Weights of a small CTC image transcriber.
Model: 15.8M parameters, 32-pixel images, arch mlp_mixer, activation gelu, moe top_k, num experts 8, patch size [4, 4], layers 12.
Rows from block 8 of a small CTC image transcriber, named by matrix and row number. Rows with one number belong to one neuron. Each number is 500 + 25 x the weight over its row's rms, rounded and kept within 0 to 999. All counts start at 0. Numbers have three digits each.
After each neuron's rows are labels from the 100 images, of 14848, where the neuron reaches its highest value: "strongest on" is what is common among them. Only what is clearly more common there than usual is listed. The data: numbers of one to four digits printed on busy colour backdrops.
# fc1: MLP up (model.blocks.8.mlp.fc1.weight, 1920x320), inputs 160-239
# fc2: MLP down (model.blocks.8.mlp.fc2.weight, 320x1920, transposed), outputs 160-239

fc1.690:552533508524505502508515459495458493500506459494484504499514497551509528439491535496495528489502468507508486525546546487524498519482478466526488555495533517521425476506492496476520484512474504504472447447453532539512522513476484492515494468
fc2.690:500503523487483542501544518474502463521546512521474495500476467511482523486494492552480503524457503549505471446500536461506505496484485469485481476503510504561485500494495506515471504455446499493482507510520494518492507503460512502530495504
strongest on: the digit 7; first digit: 7

fc1.279:510490510530511510483473512524526481488520531522528523436490508534545522479489495519553492530490493516549514505482543525516473528503518468489523466543474521507483494530510475508536522503493526477493495493534480510516462503516481510485521501
fc2.279:483488504556549497495456538501503495486489520550481521485491503494486554503527536532486437524483469517539478518477493469505517538495504502508503490531483507474476480529483501474483454426517540526490504542472481520476465472478470521515529465
strongest on: the digit 4; length: four

fc1.409:514511550464512501501522533493488494518523481458510526526537524488512505492530465507491527508471519479458496497505460540476426550542501492490467467514520493492542490466496510497477507494508462480483534486542538459480484533538497514530508504
fc2.409:487491480503519525493499525494488495535520482498479466515478461485453517459494469466558464519521488491515525482495509480497498542514506491474494457534513492533511529482471496459454530497504493529515496508514534494479591468516492497532492442
strongest on: the digit 1; last digit: 1; length: two; first digit: 8

fc1.703:446516495537519478478450534500522542517488499499530515476524478513494498484484520481506498501539496551545537512467493447469492524512508509449484522519491504512483495525460546516493473500504496496474530469503500551457528458502490501527471514
fc2.703:470511526513520541467490515523499514510520498553469484470539454534470528491464508475497454507491463507510519495473498510474500499470507480536480482469491534505505446501489473508512519464503477503469502516501522509445481481487518476480509496
strongest on: length: three; the digit 4; the digit 5; first digit: 5

fc1.166:490482464505496511485516508522505467487517487528490496518489493513505479486494477529478521491463538513479505542515529475498526447477488455495497459520508506486505529460464539525487474494527474528509470492501515504468510449519465473548577527
fc2.166:535488525424513538476510522499486522444499538536500484540543500503548493523514509489486512513496521479482513481512523508449483505504540513475481505517521466475525478458516509520522510515498511487508503491478474552514493460545502509514499497
strongest on: last digit: 3

fc1.148:497533478515480499512537472490525481483500456512474464502496520522458519465492529512517551499520564528548512418483506480495520522503518518541534482482530495503480519443445480500465473551498490473492476506477510516482501547525464502484549497
fc2.148:461515512500491493547478509511482468536459495517501482485490513513543478518491511525510493529495505524494504532502532490522518493504490516504507545493525494543473474469476516519476534512483524486493510471519479473477499496473489485500505528
strongest on: the digit 8; last digit: 8

fc1.98:529498495486535508474508538534479521507487490517528483477491491506497473468490562505504465475481523482521491537501480442508552529521507453503502520517502483487464483522477498502494464470500508479492501493416471457528467488493510474508461501
fc2.98:518547510498530514498551489498556436503514495540455518510484511499504568482510527491474516477509501513496500489531507490517518478460517497481502487462560467470475526490479503516464508478484553465491503515480463521497447505481487498512474509
strongest on: length: three; the digit 0; last digit: 0; first digit: 6

fc1.627:501518483506504498539493480476490491473452495517498498469490489503467515508479489516493502523464491510480516519497502533497534503502494477497481512506445451493492513490517513512483530502560515452494500480491472483513525475518503519516515483
fc2.627:524525518502512507505513488546455472514480516497520485483508485506498465506502537494504537495535533495488527482496428477482438515522533495529545479474491490508458497495478494524506528526493502505474489493488501510562463554529475476496492460
strongest on: the digit 6; last digit: 6; first digit: 6

fc1.657:547540516488476518493460522470498518515512498519461476503475480524523527501488531511495516492492495481474498494477490509493532476465485497501517527546495512514518512521484494488517471522551485519532536529428450482528513466533500436494539480
fc2.657:496486506471474519445485507520529501515503489487498495507481559516494508498474526514489560510523504491492491517521527500491464477472513526520497515472498462466508514524493509535511527504515499492516472515497500491560499491462523469461494508
strongest on: the digit 5; length: four; last digit: 5

fc1.725:504474558504525496491505506473504506516490499526498499484511493499484491481480524514501480486474507521486495466499546512555459533519526478488462474517492462509486491516482485483494509504493514466494515552472488472447470505488524509519466474
fc2.725:471524508494472521506494520536498489505497489517489505506488548481507501453476464494495512512494476512504542467475477512485449505492511501486509495493485481540502522455508477455460502538498547506504505515498540488542547487506484487539469479
strongest on: the digit 3; last digit: 3; length: three

fc1.183:506511510455509490513546529534528503484535505507525511532524473512506483476463460512484505480480561526470473545513495539477474482544509472449500473493510520510503537474549495505512531462486492509495511515505511470500468489514483500474493514
fc2.183:502475479475518521514482496473499517468473527514514508520548450468512512458496513457490515524483570521510519521491490477486513496487508498476474486542459466514509482521505497493509517512436469515498462504469481468468502544491534488496537512
strongest on: first digit: 8; last digit: 1

fc1.483:510539500502506526513535482540494542479513484531522492553540438501466515523503505482500545486490543526495523530450513519445483453482481478464477501516537517481490475460503507496494502529505497474492516476493502453517457512487475476495486498
fc2.483:579491504470532472489486493509495538478472553511501496549519451473528484501502505514462472529496576484506520484517523490479496515512525508485497480509488469501499448481572521494542523532424517497533491503481483480488491529480512512518462535
strongest on: the digit 9; length: three; first digit: 9; last digit: 3

fc1.154:526498486520504528542496458499527507533514466508498528421516541467488463471507494516486509524520544489468488500550528507488452511519477527482474483479500502553438516497482492522482505515523460483504502467516518498462494507474502542463488518
fc2.154:503490463507492528535521495502490485521515495494506482445511519534453543495463478519524510554530507523524522523471502530515462445460529531505534482492517507527442469499484511495438550547467537494512457432514497505482523464501477495508513504
strongest on: length: one; last digit: 6; last digit: 0; first digit: 6

fc1.377:488500498524467484518516516492505532503491551476514495490505511498500481515509505478549451506499496485496467504534524488481492481483484506492535525460502481500512526509501491504558530532523494480495487516527488514491513517471512548513477530
fc2.377:499494473509469584467504511503499446500532501474470522475506517494460488481487430498529507513508447506468491549480523516457488498531473505475534517528515539522479507508479489484533480477453530490507539460528544479526559526507527512531518495
strongest on: the digit 9; the digit 3; the digit 4; last digit: 3

fc1.536:509511518535497490536525503528527531482482535487533513494523488486523469464521512495495493536485499540480525497488522514517511516486528451493477496507479491529524475517499505471492504454557487484475495503491494532514464504517484505522498501
fc2.536:515565485504505530502504482495526499561506489520454531481545508500439561510527466492510484520498533500502468475487508468461494500490507471505511490522495478522488476522514509486465480463451524524503473515464484492444472507498501520510494499
strongest on: length: four; the digit 5; first digit: 4; last digit: 6

fc1.737:493520509485462551526514478454542495487487518479476530484525490485470499494518486488475514492473499511495514509508475496504477477506556542473508482535502477501493530537500507542509513488449452477502460521503486517527493481514541496510507460
fc2.737:501479522518449527523495530547478487537541566524507502478507497510508487504526511478490478508503506451489439464492552503484481503488487530515505454525502497541483437485477519491546493480519515525479523478476494504450442504511497487463472488
strongest on: the digit 2; last digit: 2; length: three

fc1.481:498523495496535522476478470476496550495464534507523511496534513512508515485480534487476476527524499523466498516516504521478486487514488509469494466540452510450493486507496486511484454461518470525492504463509488503522502481529512503508472517
fc2.481:519490493440516503488510517520465494509505502523489502549577480490474512465485476488525487506460479471510484471491496553502508510489526483458492471508512486528528514477496507526532510507499504507516503532515558469465461504470536479520511511
strongest on: length: one; the digit 5; first digit: 5; first digit: 9

fc1.130:498453501462493463532514506501493485527489511537518496526489492473486490526502469527494463467503486507528519486520494530512502503482513499524516480562533503493493517491485531479520497513526484475529488517498499530507465453475522511505485522
fc2.130:482531494478460516511462534492509414468523496522476532465531475494507509484483509503472514465476477495480514476522472480498501509538492515480500497531492517503510503465447473479514540482470503540488524550489478519461545508505517509477483460
strongest on: length: one; the digit 8; first digit: 8; last digit: 8

fc1.463:491529492471517501522523518485489537504487506552500526511506521463492451500526513472490517496502470525450536489527479506491482503526515489463510521507536509533487506515508503507529531492498504527498516483532505455433476499539542517484474534
fc2.463:470518479502491508536502472519499477498487570526487453538468428496492443506529449521516454482520483472444521491468540510467506517511494452454521452490512530529495492479506520494529473479515473484528548521519503477464551532490500469461520486
strongest on: the digit 5; first digit: 5; length: four

fc1.342:495522486530496521483502503532533491540531487481499506513556518475574455514548511476546519555534513473527541493457535476508542539478521489513541494519493456508518474500530471494514518487456499514506499506502527476502532455518517491465498535
fc2.342:498526490543500492449491485469518505497469530531472486456479497488496459495560505481462507457512484475538471470489453530466510517511513500491531488484527480457458509465480508469479509484519489541518463515468523520518523550471490486478484502
strongest on: first digit: 1; last digit: 3

fc1.102:514508504502504501451498519458524510567498505501497531476512479528501456504507533460532533537535483470548575469477528507506526513503519526506489537504470446492502513522506553520548544502489478465498499499510473492513505425525505521489526461
fc2.102:458488534455511516494510501454523529522470471478483520462522488524463512508466505457498516535527487472516507528485511494503477449523520509521477478504497479515507463519465501474492498533523486482508471468513534508553451485507473479485487513
strongest on: the digit 2; the digit 7; first digit: 7; last digit: 2

fc1.37:462554485536485493497493524483503497457520492553523497483539536508442506494461498523545484483473522511494474480482486460502532506508498449506485500497464532516512523526502506532478522488512456541473486499476507528506494504548512493506513470
fc2.37:466456491554528501526467447496470562503453557473559504493509510511534484503489503486493527495501504496506493535441513517488525527496514467494507516491489510520469490516471536486482477463517492479501484530459550451545479523497520523515480450
strongest on: the digit 3; first digit: 3

fc1.443:509480435538475505532468512475525480511480510493480477509480463497530462528516494524502494523547493508516497495473473510463537462500496508530503507519527493540496523517486508485488540468447492510504534537510503538507489462474452502506486522
fc2.443:511486490509485500523463514467510503514511504582464486469501485482504504502493477509515459490533466483511510492495539504480523515534473466510488469477481518488469472507505500517486509467522480488484521519484498538459500528501517512491476447
strongest on: the digit 3

fc1.71:519466462501499466518535464496527435478462486533528487499524499496506468486490503500527516497530495513485458506488503504520498496484570519502459542478477468487487494507512487513482538534525507518535514473504463478469512493465508499505510511
fc2.71:528504495500502469493510485486508497512520484515488488542519462493470500468474515550510512511535513487519499496477505500478442522500536504530503484487483482498490520553550513504510515528453494481514456516509495526512453475462496448507467511
strongest on: length: three; the digit 8

fc1.476:530508507516505517494520485513530465476482506494551471501481499460493529482489471475501521509526520483451497514497508468469579524460462535488490475517498496496517507481490516498471505500518470538455515466436466480504501499492509506462486525
fc2.476:486527543493524519485511518504474508512496491516479480556527523552497482506463496501524542503503456483479486525510482505449458467504479506499470489516527461476531480470510468550497483485489504508536478480528513465536477555445511436521447490
strongest on: length: four; the digit 4; the digit 9; last digit: 4

fc1.80:502571489541503541534448469506503513469527519507473487419499532535478493483529514498498492492541488496488499513522490483502490487488497523496497515477523455536504472461507459532507488532505552489502484479508463500492497525489503539518485527
fc2.80:494501504507500524485468515494515436463571522493458474486507503513460535476525515545483512523513506512477466510441544495441485507500524478497523496524477479502508478498504510493510536504446529527496528536538532516523489495490488456506543523
strongest on: the digit 8; length: two; first digit: 8; last digit: 8

fc1.358:517523536507533514556498471498517488552533491489503525476500503498490495544525515484440529468485474472536496481521498514512470511508488495502493460523484516514460464516489520542487509485478475451509510530536455498484500490523530529524515477
fc2.358:453462473490475518468523486494513483437491480505502535514513484533479567534561496470511477515464467499506514488509514469519477485498492474482500515541485480514490486519499498499498500483547516510482551523499506500519515488522507510516503547
strongest on: the digit 8; first digit: 8; length: three; last digit: 8

fc1.248:522542502540523500542490515518507472499547526507498495456499558533523517455493515545508490516528514510494465501504519516529486511477512457474465546482479503487485473512455517481484531538491533515497539442488508495513439524517467500485492486
fc2.248:460528476517499474476513483502501477532510487547452454463508550505465522434509529556480478510512478554504500465448537477461527517465500487507489507451498487533465527501485486508431493528416505537508494524521518492516488453510492487539519525
strongest on: the digit 7; the digit 4; last digit: 7; last digit: 4

fc1.554:469515526503485482516519467500514564509497454497520480486518520512499501505484518499495497496463530496469504490545518521521499480542483495506483479486458515488498485471526491532538522490502506462469494502512522532499534468451520559523470509
fc2.554:477528519490534494494553504508512479564531503495535490469503502510488538530496504524521519519516492520523487492458510528481470497529493488487507513487464500498480500519475480494478542477492437496492483477481491511498524526504501529483506564
strongest on: the digit 0; first digit: 0; length: four

fc1.297:492496476519478453466542500541484497515450504486530520513505533491536522478517540522517490512487475465504532478554503479490476578492483514507492496493545536484485463503515478487522515486555486499471469478493490492477525516504503453489499464
fc2.297:531537482473503479490495467486481527503467489515449466553505521504489532511504497513527553538494509486500527473508481458494477504524523493527489491532514498512529544488523505478472474522458509515545495544517470474550511485505489465516496481
strongest on: the digit 7; first digit: 7; last digit: 9

fc1.388:498510492491560510491513498499465479532525494467487507468463524504456517470520482521475511492474522488498453525498465510543556492482485484499480469509470494445516493495491495479508471418572472483558496477480502506524518478501501457453541541
fc2.388:479488465457496497467489489485537514507519467531481531530525523480479514490558542458549539504507485492455492515461499498520523482521481472484508529462543504486484512505493489547473481511522452497571470507484464488522464527507505511506524522
strongest on: last digit: 3

fc1.300:497473510469481481540500517511516524505473512543502523531530491556471557511512537504484464505460483518542555520513519485496475515496495506500487508503485484470467529510455520538493485460496455487496504506545483552445458466503511503541522506
fc2.300:519522499503481514494538504503494500565482515504528489487512521578504517473531484499500474541493488491531500452500514521473460494494512497547487492474510458518466457505471502458498486505505508535504541481500502507444480511528480470506482516
strongest on: the digit 2; last digit: 2; the digit 6; first digit: 6

fc1.184:469521554504505515528508519510527499526488485506502471473503503490510544489498529432511476462489513505533490516484526505532498549463501478484474473488524489522532508511543531450478525496507476538489498495491508522477503483476465476502529528
fc2.184:506495495504474498518521506467521506471529487495484481532517501514458515531503539511541531530508525536540533511470506483530481479526504478507526562482524519452471512510498498500497449492522470519509473487504486472531468513498532553504537512
strongest on: length: four; the digit 3

fc1.27:490495456493524490518483491535466466518471490523501535513481462512508489496489473487537527537506469483533544496517519498494517511512466559508488501534501534528487543474496477491449500501523515517453451489479476448537457467473486464501473536
fc2.27:484523523514499513467494468528510486483493494507470504519505496512515461520487462503522536529478486495493547484503456520481459484556438525466496461478535546506480510453492521483472503527472526507520471510503470489548517533463501455504483466
strongest on: the digit 1; last digit: 1

fc1.175:542477505537480537512510495455489522491479518498500489485520501477506529530499548540507499503503509492498501539511522500490520489476524521502537516507493553490488528550513487468521530507514483498482495513566511525487475479505511481478485526
fc2.175:469499477518490487485479553511509510511503496520499485499517457486457521528540458505498542516495481491471469526487512501524524511506495507483525473474506528487461537514496482567503432509491444523513523492486485495526468504425502492517490528
strongest on: length: four; the digit 2; last digit: 5

fc1.508:492497425546533480458480567524541539496511527483511493476472526526507499534517498517548525503501517537506491504463482523541485518505483515554496554493457552471477496502542501507533483496466515504482505511511509500526535494516462505483501492
fc2.508:457480520513517507511459502519483474501482507523478489465534494509544513503494523536469501479512505503458508563423493486506521513480503481491511471482530515493488472511470522475470472478470505498466512463516519511505474473446481486513515516
strongest on: the digit 3; length: four; first digit: 3; last digit: 2

fc1.291:475428505522495489512528535456481496471480546479471527512485489517530514533537512488514497521500490544540541493491544512492515498531500496434530496460457525477543488534492474484506502467548490533522500557478503471484490464482468501509527495
fc2.291:480531501496496487454512451504487510524528466507498507497518504514478499516461489497524514541525478451488492511501521475502480463519480507480456494478493535484484464516487502489500477516489507500522521455528514497531485467474493508513492502
strongest on: the digit 6; length: three; the digit 8; last digit: 8

fc1.614:458484512501518468453433497489518449515508481451471434485507495513545492519538484512479492493503526495517495507503490531468441542504497434483486515498512511512538514480499505505499493510534481498518510525523513489513504515502495534445514543
fc2.614:502491496531548540519489466481514502502505499489471529493487523487530495555525566530456501499536515502501481500494501531497512484551486498480465521527545465481504495491487477494518505527509542501499547512497528526489502512515491533508530497
strongest on: the digit 2; length: four; the digit 5; the digit 7

fc1.315:522525519477505492504518497463499487526486513497500449507525483491507484533511521491510545528490508509496489523493518508470539472469482459479556522504526490513512498542500521489519518489470532505488503511514464511530469491504532550509477516
fc2.315:517513491533502496540462478502510478459491507477527473474500450507491474487501471490489500504476533507522535487531507485443506508470478483480498492483491479518455423457544554557488480499478552481491496513454485480499512526503492559479492493
strongest on: the digit 6; length: three; the digit 9; last digit: 9

fc1.718:518551537487521491507474493446520510518521505524493504517549481468475530473490518535533507459514470527485496519507433501487504499487477476525476485487593484535495453469512506477466509534537489533458513454512488497479487498532514470525518487
fc2.718:524501479474461473535511454511481511511491517543476494546500472493473434451497478537500501523512497487489549506506540540480493494520493467486512463518477481487498491481490512499506505486463508474507508544476509458504534527485505479462496494
strongest on: the digit 5; first digit: 5; length: four; last digit: 7

fc1.265:463526536497495507504518520501493503494481473441481451478482527542506521491510433500453514485520484471450539500513458542511514480491508500491504523539477477463524515529533485506527473473522464523529501530471498562493480507515530486503459480
fc2.265:548483490470482521489507535525491484524523503476515462485523456485486544480501480449485465505496476508474475468571506503505502514529461486478473484483521532513495504528477523501520545515504508493466541519539571514464513507511502522458468492
strongest on: length: one; first digit: 6; last digit: 6; last digit: 7

fc1.451:491508482521501512491488519494501533534522460511494506473548511509523506489516488505492531526525513487515514467483491527502470496548475497476468526463526535505506498507485481509535516504527499548517542517499457490490509458493530506510536576
fc2.451:438540515521511515480518481478526462540497471492472472474507513503480514498487511489488504532521518489484520496471550465479493513469502508516540524491503545485450455493504508503444533554470466487533473504529472508521473502498495481524544522
strongest on: the digit 1; length: four; first digit: 1

fc1.127:508534512492519518505490524528501443513496516518511481515492520473468524497501534497524509506505467475482518503485474503504495507490517509514531457484480484485505513479496512477455473549505431514537484520481503514507552485525494474493547497
fc2.127:516522470492506506441507512520481503495502480563475479493507507520484494517505492497494527513457471502500505505512498512468450480501498510496499479525505485499449489532504492521500487499486510523508487508512537486546507517495530469494462452
strongest on: first digit: 1; last digit: 1

fc1.645:461523543484539524527530496518535445502538513479496481492478527528516522465503492476530514497480531543446474478517506512456518470492548488518488527484505485494474506472495508533520499521531460509488489504521497513490542564490490506487511519
fc2.645:466543488499557503446501529495472475480533508491541500495508505473459543503492476492521517511560441512522527523457516504483495487509459506483474511448486526503513491543499496483499511477484454493479486465530493475491501511493494510498496492
strongest on: the digit 0; length: four; the digit 2; first digit: 0

fc1.257:498503514522472464489523482549502483423496525480470488517501533505490478521515489538550491479515526489494509486490527508504522509511516506515492476497499505522496496487486506534519498482490524523467532476490492505539504542503520519503526567
fc2.257:473504509500505469525535537486523458505521491492489476508526503443497549519475519462521449525484502526545490458507510467527498545523514476478501551500498531492477499449464511480488500522517467485515504526504521501512511527538507521535561518
strongest on: the digit 0; last digit: 0

fc1.406:472529470501512502535501538532504485505478509477493494491496507457459505521513478502520512518471473519468510513527518517539523487490490485497454491500474509511444485507474493506505518469489523490519476473529522459486497450510503480505462517
fc2.406:470505515503462503540503489532505468501523466503489479490473466483502506497519463493528507513485484525481510506506493480503436499521434501475488464504548529553463479467459543498448510507543488520506454498465502523468523481487513553552448498
strongest on: the digit 7; length: three; last digit: 7; first digit: 0

fc1.346:511512459480511555486517509456524523506501524553467485556540423503508494473535522510466522498477464535485495503507488498488557545501474542511566498507558477494499519471526541506476548523447459540482488511497480462480476473504511484458515482
fc2.346:530508473526521473549468483488503488478496539525539467529476468558476452525514488516456491489472516504509522521483541497468522500512481506481481505500434523484533467490509524505477474506461472487526500513446467503469521577488510473504494490
strongest on: the digit 8; first digit: 8; last digit: 8; length: one

fc1.196:505502511499503504511507491512491510463509466498513470548521496531529518488523500478507569509499477461549508521486504496526484551499464490538532524497498514498513485468488537479505522492491523516510517483521492479520512497526478526508528533
fc2.196:497503503498539483519545505467506487506490470501479483468503505487471488500513532524474480530493527529525512475524496469494501540505483509535523551482470490490495452465467544492469503550473497529504478502484484537504476480463505474499525518
strongest on: the digit 4; last digit: 4; first digit: 4

fc1.515:522520496479489506500497480479458528486508495478507507505494503498514496491495508470502527518511491487531458506439477515538522514497510520517475539474476488496509484520450543541506526476506501462510485488526504554510501501490531502515502511
fc2.515:519553507500527513515505519484558486481508511508521542497509502531486538530494508503474494539510476556545479495479512479474475484489506514466520496496519545506477495544499516472445507482479491495447509448531489512459463539508489505478480529
strongest on: the digit 0; first digit: 0; length: three

fc1.489:497527487506488514507502487484478514499476504532518489519530474500516503524521511515480501519478486484508477475490454490512540476469521468516462544484523490486459488485535475465473493481545535527478482496474486506513507487471472456495503553
fc2.489:495496497539518495521465442508530508483490555501501532494492499512517460535503486528552563502486517503499536497519510478478507528540502507469506525463517488502494470494464522489478523497523545495523506487470479501529536583458490513501480460
strongest on: the digit 1; the digit 0; first digit: 0; last digit: 0

fc1.766:496526545460515515496471469470516536466481476558513505469479515503500455492537541516538501491501492495488505530501538506515556455502501485511470520470499495514534524520524514523498481511500559479527465549461468512514542471523473513486489517
fc2.766:513511483485520525501493540525515476503537509471526511484463528540489487478444467518477547551526474529479509496516486480472464484494541488511516507496469511484504484551517476464519507551495481485478462503502493509455499561511513494449458513
strongest on: the digit 0; length: four; first digit: 0

fc1.142:495466458504519509501479474504517551513483477507529460555499514531503528512486452541481550490483520534520508501553540526519510518533515473550515499552526529528502534495479540490480471482508455507541501488464509495478458460509529538536508499
fc2.142:488512481515537537509443473508479475470523518552485493494516512549474470550471535500467478520477501460495497502486522502481512486460479509487478489493491488478536468475517493511502519498501480505532497517505488507497530500470503478519524490
strongest on: the digit 5; first digit: 5; length: four; the digit 2

fc1.745:440518511537487496538527510451503478488472476498534491554479497520485511496483512529487518478447551476527520491491486503512487529504509479514479513508478538478503507454484514510511491495470509519477525502506514519519481506483497552494523493
fc2.745:475547517472564529528513534504528510465461492478474478484507529512467448516486502525508501526483476530493518478505501490560526527474504548487486503508491539544528447510512479468463484516462495530501497471552478508503502495501501506542519504
strongest on: length: four; the digit 4; the digit 1

fc1.233:511494528466505526489534553503480453459500499482529536522509513523479489501523454474519493537486487484505497544469497501499485478493486454457521521507478478451520555541498504521524522501498489524481489505474498495512490494521457477523517455
fc2.233:531500556517505457452473498475499477544516513509478507463519528486520528525489510502518554499515486489514472526516513485467468472489508522489541515472524469479492473545516554533474476519525490503464475514497568520512433481449528543494466530
strongest on: the digit 3; first digit: 3

fc1.221:487484514532522485468487498474501505496529537490496527458543462478560527507492515499496529512511522480511512526491493478480522503521512488502487524520484551490513424471486449467543517508506545473509532460503498511517526528508496481529515519
fc2.221:527513543534506468495489517500531483534532493579499531481508453467513477497503506485526488498503500482485496469505472508529530525490513481477468498514549492510490506453484493540514466529526502520487486517501547513488464508451518490544518523
strongest on: the digit 7; last digit: 7; length: two; first digit: 1

fc1.544:493505474516524546500500499542484493537474534560505493509495479490477528495474522443565515517476515526533546507516497549480491487487496515481486496496503491515487487508549461502474559493523507470491519440499488505534535494483527528501516535
fc2.544:500476479485480534567487492508500509514499517492480529477539482508485530479524517497521508521547528493533544524440508477476458485525509478488512486468498489519497485522512483546482526478492498524475456519491511465517471502461521497482511498
strongest on: last digit: 3

fc1.500:523490512457477524517506473488493506534491546485487550503503518497505483465505494481488519516481449521512483490489553524489556527481530510459470534481513519526504502458508469484513531596561492499486483549495481526490510478499546520505441443
fc2.500:469524481506456511511485500533496500495485488479473518461461532511475511479480490506529514507527452509456527494525457492457478496538485538510474505495530513540538514515502502464551549512493536475550477458521466512516528519485520527434513467
strongest on: last digit: 3

fc1.55:498493526495499481487508491469530472554502506510527499493520449511504508527467525495499501512482537476526474534438497505520508467474510531536454479542471514531535542473475448483463509525468530508513534466446507516481541516496486496550467509
fc2.55:551495512500501498468492544453537493504493502483477509516514488516515464520507484529492526485498493496506455488522532528444492491526528459468523525507471461503495510547518476500499491529499507526504513494517494520492452505464524444520516495
strongest on: the digit 6; last digit: 6; the digit 9; first digit: 9

fc1.588:502496536547532494482498467486512473514505449480507498511503504527540493512527508510510523479494510500481518485514535529495523485534478508518500474529497468505526544480506474544525466489519462501549515515527472484484502519502566492476509477
fc2.588:500494506487476494465456486488470498505493493501452513510499546506500560495564530492480483502507476481531470443499518502503461540559445472458490520498490542503503501518487498527517510520482509516478519523516513560501513503493488467481466515
strongest on: the digit 8; last digit: 8; length: four

fc1.624:497454503509512485499528535517507511435502480478517490459501514532540525500448485520498461517526502512482469557534517461507495575511484506493550493537496534507522491507512528448484500499541507490524474505476485512542499508492517513493542486
fc2.624:526485472567509489470480447485486493471471487514476509511524512487496505559498513523509504511513511495518484500480492457515510484508536511504492521490519500459525544512450480489513480511514483519496531522506503487491457521427507501478488504
strongest on: the digit 2; the digit 4; first digit: 4; first digit: 2

fc1.405:460522426525509484508490496517508495533503497521509497486522502503504474520514503517512499518543552513532478488452573527512500531510510509512483496515461535525534497535491479531503503534503479522476503475497486498512524552492525551547492514
fc2.405:477516480507498496477503524478525501472564528552471496479460512493451496485507547590448472472496477513516483493463520524456477552530508479477535530478475471502495494477520510459484517502485536490513498525499498541497531486504486479505539472
strongest on: length: three; the digit 4; the digit 3; the digit 2

fc1.761:460461501514466494519478483508525528477443456512500485471523466516519498467526494465468495528523512541490530482503479522522474467555454490486468499483511520487468476542496503504517498517503468503489499550541529538459524468495518511520478499
fc2.761:450493496493531532524495524538490483504510477498545485436521530527520504475478512472499530502507473470547531493504487551491466488537470533500506508463478536489504474555503497494483514518486463465446524450471513519442496524508491484478450447
strongest on: the digit 6; first digit: 6; length: four; last digit: 0

fc1.486:551477476506538513522527524484524503553505483533505474506481474480526469502504498510475537488493512510458497513513498506484532507484502471529505472496510472487477485539545519496478450493443523540470495529516531483470489481473498511488478492
fc2.486:510507481519489494543471471468490485490498549435538486517489419527513484515524476485524471509477515511495536500532516490474476482498475475447481475485485507507492420471535482503448473495505519465489497488481478536485522546517517556498459496
strongest on: the digit 6; last digit: 6; length: four

fc1.402:488495589477475565490518485538499506488498483530488527509504498526468509470492492500514507483506508455467506513534519491526501508537523501511464513458487516524509490470529508493539471496451505462502509481503523513499499515482469507504482462
fc2.402:483498471485497520577536524523510493527502497459512492522501511491487506518473497481537512552457485524493482507520478476507514477490504522522468495522541532528484491460477506494506529493490529493485474488512484483498540496515514520557533491
strongest on: the digit 7; first digit: 7; length: four

fc1.260:475501516471464502503505565468531482522541478491513476506508499487502520468500471478547487490556525511459528460533503476530464545513514492531516507510528487500501504458483521506500507507522495486511551475514502471479526545476506463529490473
fc2.260:494505515495521514509510544525462458490525486509484490508499478486469566497529459507531484455478472502508507478498484490573510533530510451497495477500536521543546492503480481478504530461530449498494486504531543476491523477494468524565520442
strongest on: length: four; the digit 5; last digit: 5

fc1.715:472501491476528493488514528476517490522536522499473487505482511511498444472479524508502497500485495489517506537465511534450457528502500483481462494443486455515526500529558499512489501483504496514510494488531498513489543528507502523506481488
fc2.715:524526450532473530511489454496488480502491529518506469474526512502458509460519514517487502535497490484480511524495502505488478464524498458472529453499479498492501503504502563450452491502452524517543447530483528489529533508500486495500519476
strongest on: length: three; the digit 8; the digit 9; last digit: 8